A small segmentation model, trained from scratch.
Model: 64-pixel images, encoder arch shufflenet_v2, encoder norm batchnorm, encoder activation mish, encoder depths [4, 7, 4], decoder norm batchnorm, decoder activation elu, decoder widths [64, 128, 128, 128].
Training: muon at rate 0.0022, batches of 128.
Data: trained on rendered rooms with furniture, 36250 training examples, 29.0 epochs.
Rows from block 3 of the encoder of a small segmentation model, named by matrix and row number. Rows with one number belong to one channel. Each number is 128 + 32 x the weight over its row's rms, rounded and kept within 0 to 255. All counts start at 0. Numbers have three digits each.
After each channel's rows are labels from the 100 images, of 14976, where the channel reaches its highest value: "peak on" is the class under the peak. Only what is clearly more common there than usual is listed. The data: rendered rooms with furniture. In brackets: how many of the 100.
# p10: first pointwise conv (encoder.blocks.3.p1.0.weight, 80x80x1x1), inputs 0-79
# p20: second pointwise conv (encoder.blocks.3.p2.0.weight, 80x80x1x1, transposed), outputs 0-79

p10.63:131102137128209128128117119156160129127141164138131157113117121110125038124128111128127123128154050117071127052180130089138213172137129126111129072132131082127102129157124125120125126131110134187055117138128139138126147126047146214110131130
p20.63:130123091127138123125129128134123134123129131139134131125153128038110127127143133129122137137126126158255129132129175145129142137124118134130128128125136127126122039128132127128118140182127125134128141138143129129127132136138122139126122048
peak on: robot (30)

p10.78:127131128129130189114128158127127134151127136129000162139083150147157124046127149126179200104117130144132162092197217124084133107130139131127120121126142121132129123097096092128118124116126174125191090136126128073092089146130110131142127124
p20.78:111128136127128117165131065121126130140118134166125118128131117128124099097141158128129143127111131126128142001125052132130188127125127112125139148125132132136129153131151201127155128134108130022129211151160126055118097125229137126132132131
peak on: ceiling (79)

p10.31:125159124097122121146115126145097183127126153123141144126255131084148097143121120129128120142132128120152107121123020155116144099097126095125125130117119112128081128112132142137149112090107127160102135247125105116141121127110127125153125146
p20.31:133122150099130128163085189194152121122100121177123195126143122177118120147128127138094120128061121141146127127129122128125082244135129128133127117092128174134130122130133129083142125170024130196192118127088094121121135126126159125144098069
peak on: floor (90)

p10.23:127116122067092138128135149112129128129116126128143128157117223130175128125112130129119125125053129090129119109088136135127130128019128122109058130149131195122088129124130119122126148000148125123128129061130102109076130077130116127127118132
p20.23:017142128120131125131110163108133129125057140107126119057118115127117135110129119193092144107135049116185099106136125119164084109116126022108130020136137132129129137142126108132129117069185114084128125125134127127124128164128126128136134136
peak on: window (41)

p10.75:129129126127114106160128133127126130076129034133129134131125125131123128129120109083128106200130058123118129146087130255118127122107124129102126131003128137125117120109128128122107129104139127129117095126082129134117124144129126167112054127
p20.75:138116155125127139184129131132255129127120071126121129128135123128125145129126098129124079104130121131106141139121134126121141126126128065147122128126115127116129128107131200118131133130130128121119130113106131000099107130102119127133074123
peak on: table (26)

p10.25:207239129118139133137150126126100125125130130127129128130125119129123129127253126129080147099194060129130128127130111121112129128134144121133125122127009125126129125140145067158115115110129119071189119115179129126138170100128132130121137133
p20.25:109129127130126151132109123130179132130130163111121121136094079255129132119101169129169132083118129125148129129117130053140130228123120113123146130128119134102134139106131150122080124145128132124130124117120148126176099124137127116131122109
peak on: flower (45)

p10.30:133119127127045143128115079068115122133142158120118211157126188105154179128159111141134125179133126140101135162210127147083123129118190122139218117117101123123165134116126121127123219187122136136133135133162134127127126128186077178128138121
p20.30:148177123145134126144133105163134125128160131126128134138074126138125136255132136178101105172121149080132110101123130156129136128063135124158061105130152020129134127117124121120186212131131146138120124130045129120148114133107128154137087115
peak on: ladder (33)

p10.2:107128128120129138129107043141143127123117176124124089130189130121124038150130126129130086141123119127131024128124103132139192128137133130182127143129123069127127128146124207124255125161130108130129104128116106125129113129127127132147135071
p20.2:130123126145111166115138120129142136136147128130123157120121170145131126126124092135142109124154128124143087141109099127151244153128082138131159125079085146143128122144098123117146135129116119116051255128141146131124126101072028186064095140
peak on: door (41)

p10.29:163111125128123119133127119128091205101148182128118133034129106127131129145133138141130129137132185123135139142128109132134047127132126131120032134015123140147116153152131162112126019125128068126131139189160116127121120086132120126121135126
p20.29:128000128129125121130128127116128121125130128188107124136127128135088152127128126102133128119114134110129121128104127134103129129129144121128108128127128129133128131131127110122122142132057091126128128152123130169130163128128123255128144129
peak on: barrel (26); table (25)

p10.1:074127131096130100131128121107153124131118128154146124127129126137076124136134132221100130191116111185101128179133166129119127130131125127125198118130204134116129132127125133139000109125144138121092082131127118136055126221136128160095129122
p20.1:123122123119026132117134141130121138129125014132131130128133133109125130128146135123127000127119122129125125126122120126097128126102127126091170130131079129133128131129133144143122120205131128092130040123122123128118080164124138128134128132
peak on: wall (68)

p10.41:184121112167144168134127000122126124180135122149127047102089114137136116141123120124116131127101125113200128153119103109136134122143141136124136192122202134117121167165124026134136129069127129101128127111140130171118151116124119127159124069
p20.41:200075126153107128124144130150148120135157132127093232184140123129127094131069129113125129128062182138117131133130116168125131127152249139127125134079136129129133132151133095102141136140104173169137124151117128104126117128141236150081121132
peak on: umbrella (40)

p10.64:128144128132127116255128127129124128129128127141128119127128128128128128128128255123128127128128125160128104128128124134139127128119128103000129129128128128123110081124128128127128128114126116127125128133128127050127130134126128128130128128
p20.64:129126121128127118139126128129125127130127127129124255128131128129126124130125255127127128131130127130129129131127124130127134124128202128130133128130130129109128129129127128127128128126128146129129129132132132128124133130129068128128129133
peak on: window (46)

p10.5:104131144131124118128132230105121128125128130126127126128114128158128064043124129128150131113132144088126130116171123113054132108147131113126136128129132127136129124123128092118123129121132149144151126102125121126000110127132127128128132176
p20.5:045125126137125123143066146127136128131128128138129128121127124112111122107121127132126129125130100114128176133105128143130067135187116126124208129128130127015129133128117142099000129114143128103134116129129136128191094065139145101147122110
peak on: ceiling (74)

p10.24:127167125200130137127061126084127120118062116105128127255205092127134106122129136077118118126126127123136129127125137118129164129126126132143125127156126126132125136125124167116105101135127128135028148125055133145204128127135134119098100131
p20.24:148124254119111127169082141128137149125126131184126130092101158130145128119128138123125132255076114121132128130142137154155128122133145127124152139176113160072125132127144122136128159116127108120035130134084127118135134107152217166128127139
peak on: window (85)

p10.73:128155129128115126128238126137127128129136126133134127128128107126126151131141120127102128128123126105125127131127077128129000127128078131128129112047112094129128129128130139124132125125176132065207127126115131117128171132131129135149128127
p20.73:149191010180159128126128091131128101146128131136125128128255111129140132137131127129126115128135125138151116132140077131114124118091129111136103128132130255127118083129077126129129134121107124126192129130123132128134131126125127131130122112
peak on: window (49)

p10.62:087132125142085111124131128162044114039127113135131154146128120122078100136132092123120139156131069125176122133110113124133113200202096145129139109248121146111083141088234127169128113123120127128142085128125129109120134133125108114131129125
p20.62:130166121099139116128127068123111127125127128145156114130115125129128177137126126098127032140147131196074167069131106129152128128234137207133072135134075059129107129136127127126129161115125179129144129153138125115091119122125128130236139130
peak on: window (28)

p10.44:128127129051124128130101121142122142129128126134103178132066136128117128122106128165136125124127128128150136127081130131122000094057143127129128127128125123132133121126047126101131132126123126046226128132129118128118126131176129128090095129
p20.44:122131134059119127128132116106155126123144113124126124129075129121127126143127128122095128071129144130142129128173120129123125228126128138147129163120139089118255124126124062139125215128132130129125128144117129130128139133152125131130121129
peak on: ladder (30)

p10.59:255196113174123125116135030112167147123132160129135130117126131114128132119069132128121124122118095130129125131131181129123168106136099127121131129114152132131000130128143143112203128196115127121117129134129132123146140149127132121126127150
p20.59:124114251095082026114131174166131122131122131123255120141027147106116131131142122139129108113112135119138137128133133116125129122140122127137136165147128126157151130141158129149133130127125133123139128118160125093125129112212120120130117124
peak on: flower (29)

p10.26:126129127180119065235134125131127135243104116129127172117127122129129124113103127142145128127223133133122127127148255122125135128051130115141145162141135117134132135093191149125138135128132137122129127169125137149143144150128090129106104123
p20.26:162128125136117145180146115205136182130125128117112242125134131130099126111128119119173114130154106139139058135196111127130081127121093127108118137142127091129107132118128097152175026137110140123130127125067177140124128134021129109132110111
peak on: wall (85)

p10.76:123179136138085126112099128166124139122122134145194120120157138128153103154152083113107112130125126133121104131103066078171110135152132120131134084120131136129122129206126107117155108142108128128119113223103192126233103081107040123201137101
p20.76:126122129118128128130098132129206128129131114122131132132147200110143133100063126130132125122138130133079194137071111043143125144140128125127180152069130125128128208113123146129108153157133186167112129125181160135135126072242082135087125142
peak on: lamp (29)

p10.0:204218128139110126101130072136124214120158131128136125127131134096115132122147130128129130130157151106124255133119120108140136132129140116126128129193128147126129134127130073192059133128133132209128129163217119132116107100128124121132151133
p20.0:128121134149212147128168149131092103187130131120048128128000107155147123134131126129142130084123098124133138131123128128119127078121126090122135127130048119097089138137135153125131138099129108135177162171243129121145161118128127142138128117
peak on: flower (42); lamp (40)

p10.8:183135126118139125135150146126125175128127138090129118129157078158117110096177125125118136156125119125151086139114083100063076098095132141132129135131103127143113066130135127134129125113123000178100133063116106134135047060122092129132132098
p20.8:128108180125142108056124075083088130135148122148133122112118130130122150133120126111159171143115020076104128133158132095092113124088128000133124127211126133076128134132130184144125125110125134104131076161138126166125139097125159125089112134
peak on: flower (33)

p10.67:109146129129132122120125153127148162125123118117242128134138108139130033114128130123123125124128133129128127140107126129047132048134135125154127255129147130119139122128135130130083124135105129132125162114110105121082146074125103116095164128
p20.67:132119134127124120119108121103081255219169103130080131107095123135114130146169132147131160127148115128126102135140200151130124131114136130151118121112157125132124131135136125084126128130118120125128155124119130214118131087150128095108147142
peak on: umbrella (55)

p10.6:129143129168100130131137127120054141165137135126123121135122130127122017125103128137136121120123045139184118154078227127087133118129125139125143255170197122100108131133176134146140115123133124132123126129130131126129065123094122126151127110
p20.6:046154132075127128131128152130175137158150108132255128126129127023118135108123131120126126182150128099136167146123128129130134129141123122142116105130109124124154119131173138142132109129255136137129122126116129141119113122152131086183150129
peak on: umbrella (50)

p10.12:132255057135101133129129131131135103190157114116151133136031113126115131114128138099113240129126076113121131128081124127114140128128136135185120127103132140127134121096124126131119132177146144180146161044126123127106120115128127128127135178
p20.12:123136124187158122128130173125128133121169142118119103121160105153128133128123127117170094093118135103133126129212053080134132228128129134119121065090000172128159137132106095131136140175140118127129115129126169098137123092134128131126140132
peak on: flower (41)

p10.33:126128114124120132136226134099110132133125132150111100115129123178171151133134107150133138122254149000128075139137139125143135123123129119085133149143127119121137131141129128097127112114133137127135128117096120148209160052134106122178106117
p20.33:128138134159125116067129129212142131126123075129128116135079129117127131151106121132146132146155130077191110138110127128136215120129130043133109090136111156131110177071126121132124120129161133126113130085045231099098059109132105175127122140
peak on: floor (89)

p10.55:000119007122062100137127128144118157123183115132150179131125134135139134105115135032128171161127130130128126175127121142141109134124114130157127132125127152085139154122138136126128139130057122115089121114097136128193128129134128184117170126
p20.55:176124104155143124129137128129129129089132093125133129128138112101128137097121140079128112122211095118116128150129128255108126128134124132129118122133186123110132129128044109126092129165127109109138134138112132128125064019116131039128176124
peak on: flower (27)

p10.18:170159129131122126132137118145132198125124117128128166119244107110160060134179172031116134135114140181128135126133104128096125126138118151143104119097120144132129159128127126127129104038125117134104158137133126117011135184111126159104128121
p20.18:119129128255130121127184128122122124159169068122127191137133157108090112122131152131137143120110131132126142120123121113117136128110131128125130110010129189119128128131132134045132194129150136187125148134146158129181140136181160136129118080
peak on: flower (27)

p10.7:102133119124140148122148158123124069121127120132073207213128126056140129096128109136130041040133047116104109112134126125127078115109138147125126121047137120133113129138037122113127140112128117133127128141141125118141089077196123132130122139
p20.7:124184128098136135129129126149147012010118122127132132124116123127071135142126127127156126122124128138099117126136122124135141125118126131132149192194129132135128132129139151133128122127108128133130131133128129115000129135128123136195127181
peak on: ladder (48)

p10.17:187133127064130111122181000128142176169134124122108127131007142127128128146124140156111106167150141115133118133095129128129087113142135127123063118134109122125106126124128126122102114101112075125128123125162091131055108120129120112128111101
p20.17:114129150110132120108133126119164111120130124125133112108134137131152130129071129115130150133126178080175064152093081120128129167130135137126126132115040124033096121104137127123095248128159119129124133025167193140131136088154121167128125100
peak on: flower (26)

p10.72:104128136127097114133106127129129129129131129142139111111249129117162123100155119075134094119143126129125126130127129048062123128124161127122127128025153132120098132127129173128159126096130141129121123241070132128128142125120045173124126073
p20.72:050131139087120141126118115103122190120097130125109116083110133120133129118124129132101104065085109128128127112076141154152095196087128152128132113161126069109071130148127148122011130115132125054060118143123037124116123168127131140108143150
peak on: floor (99)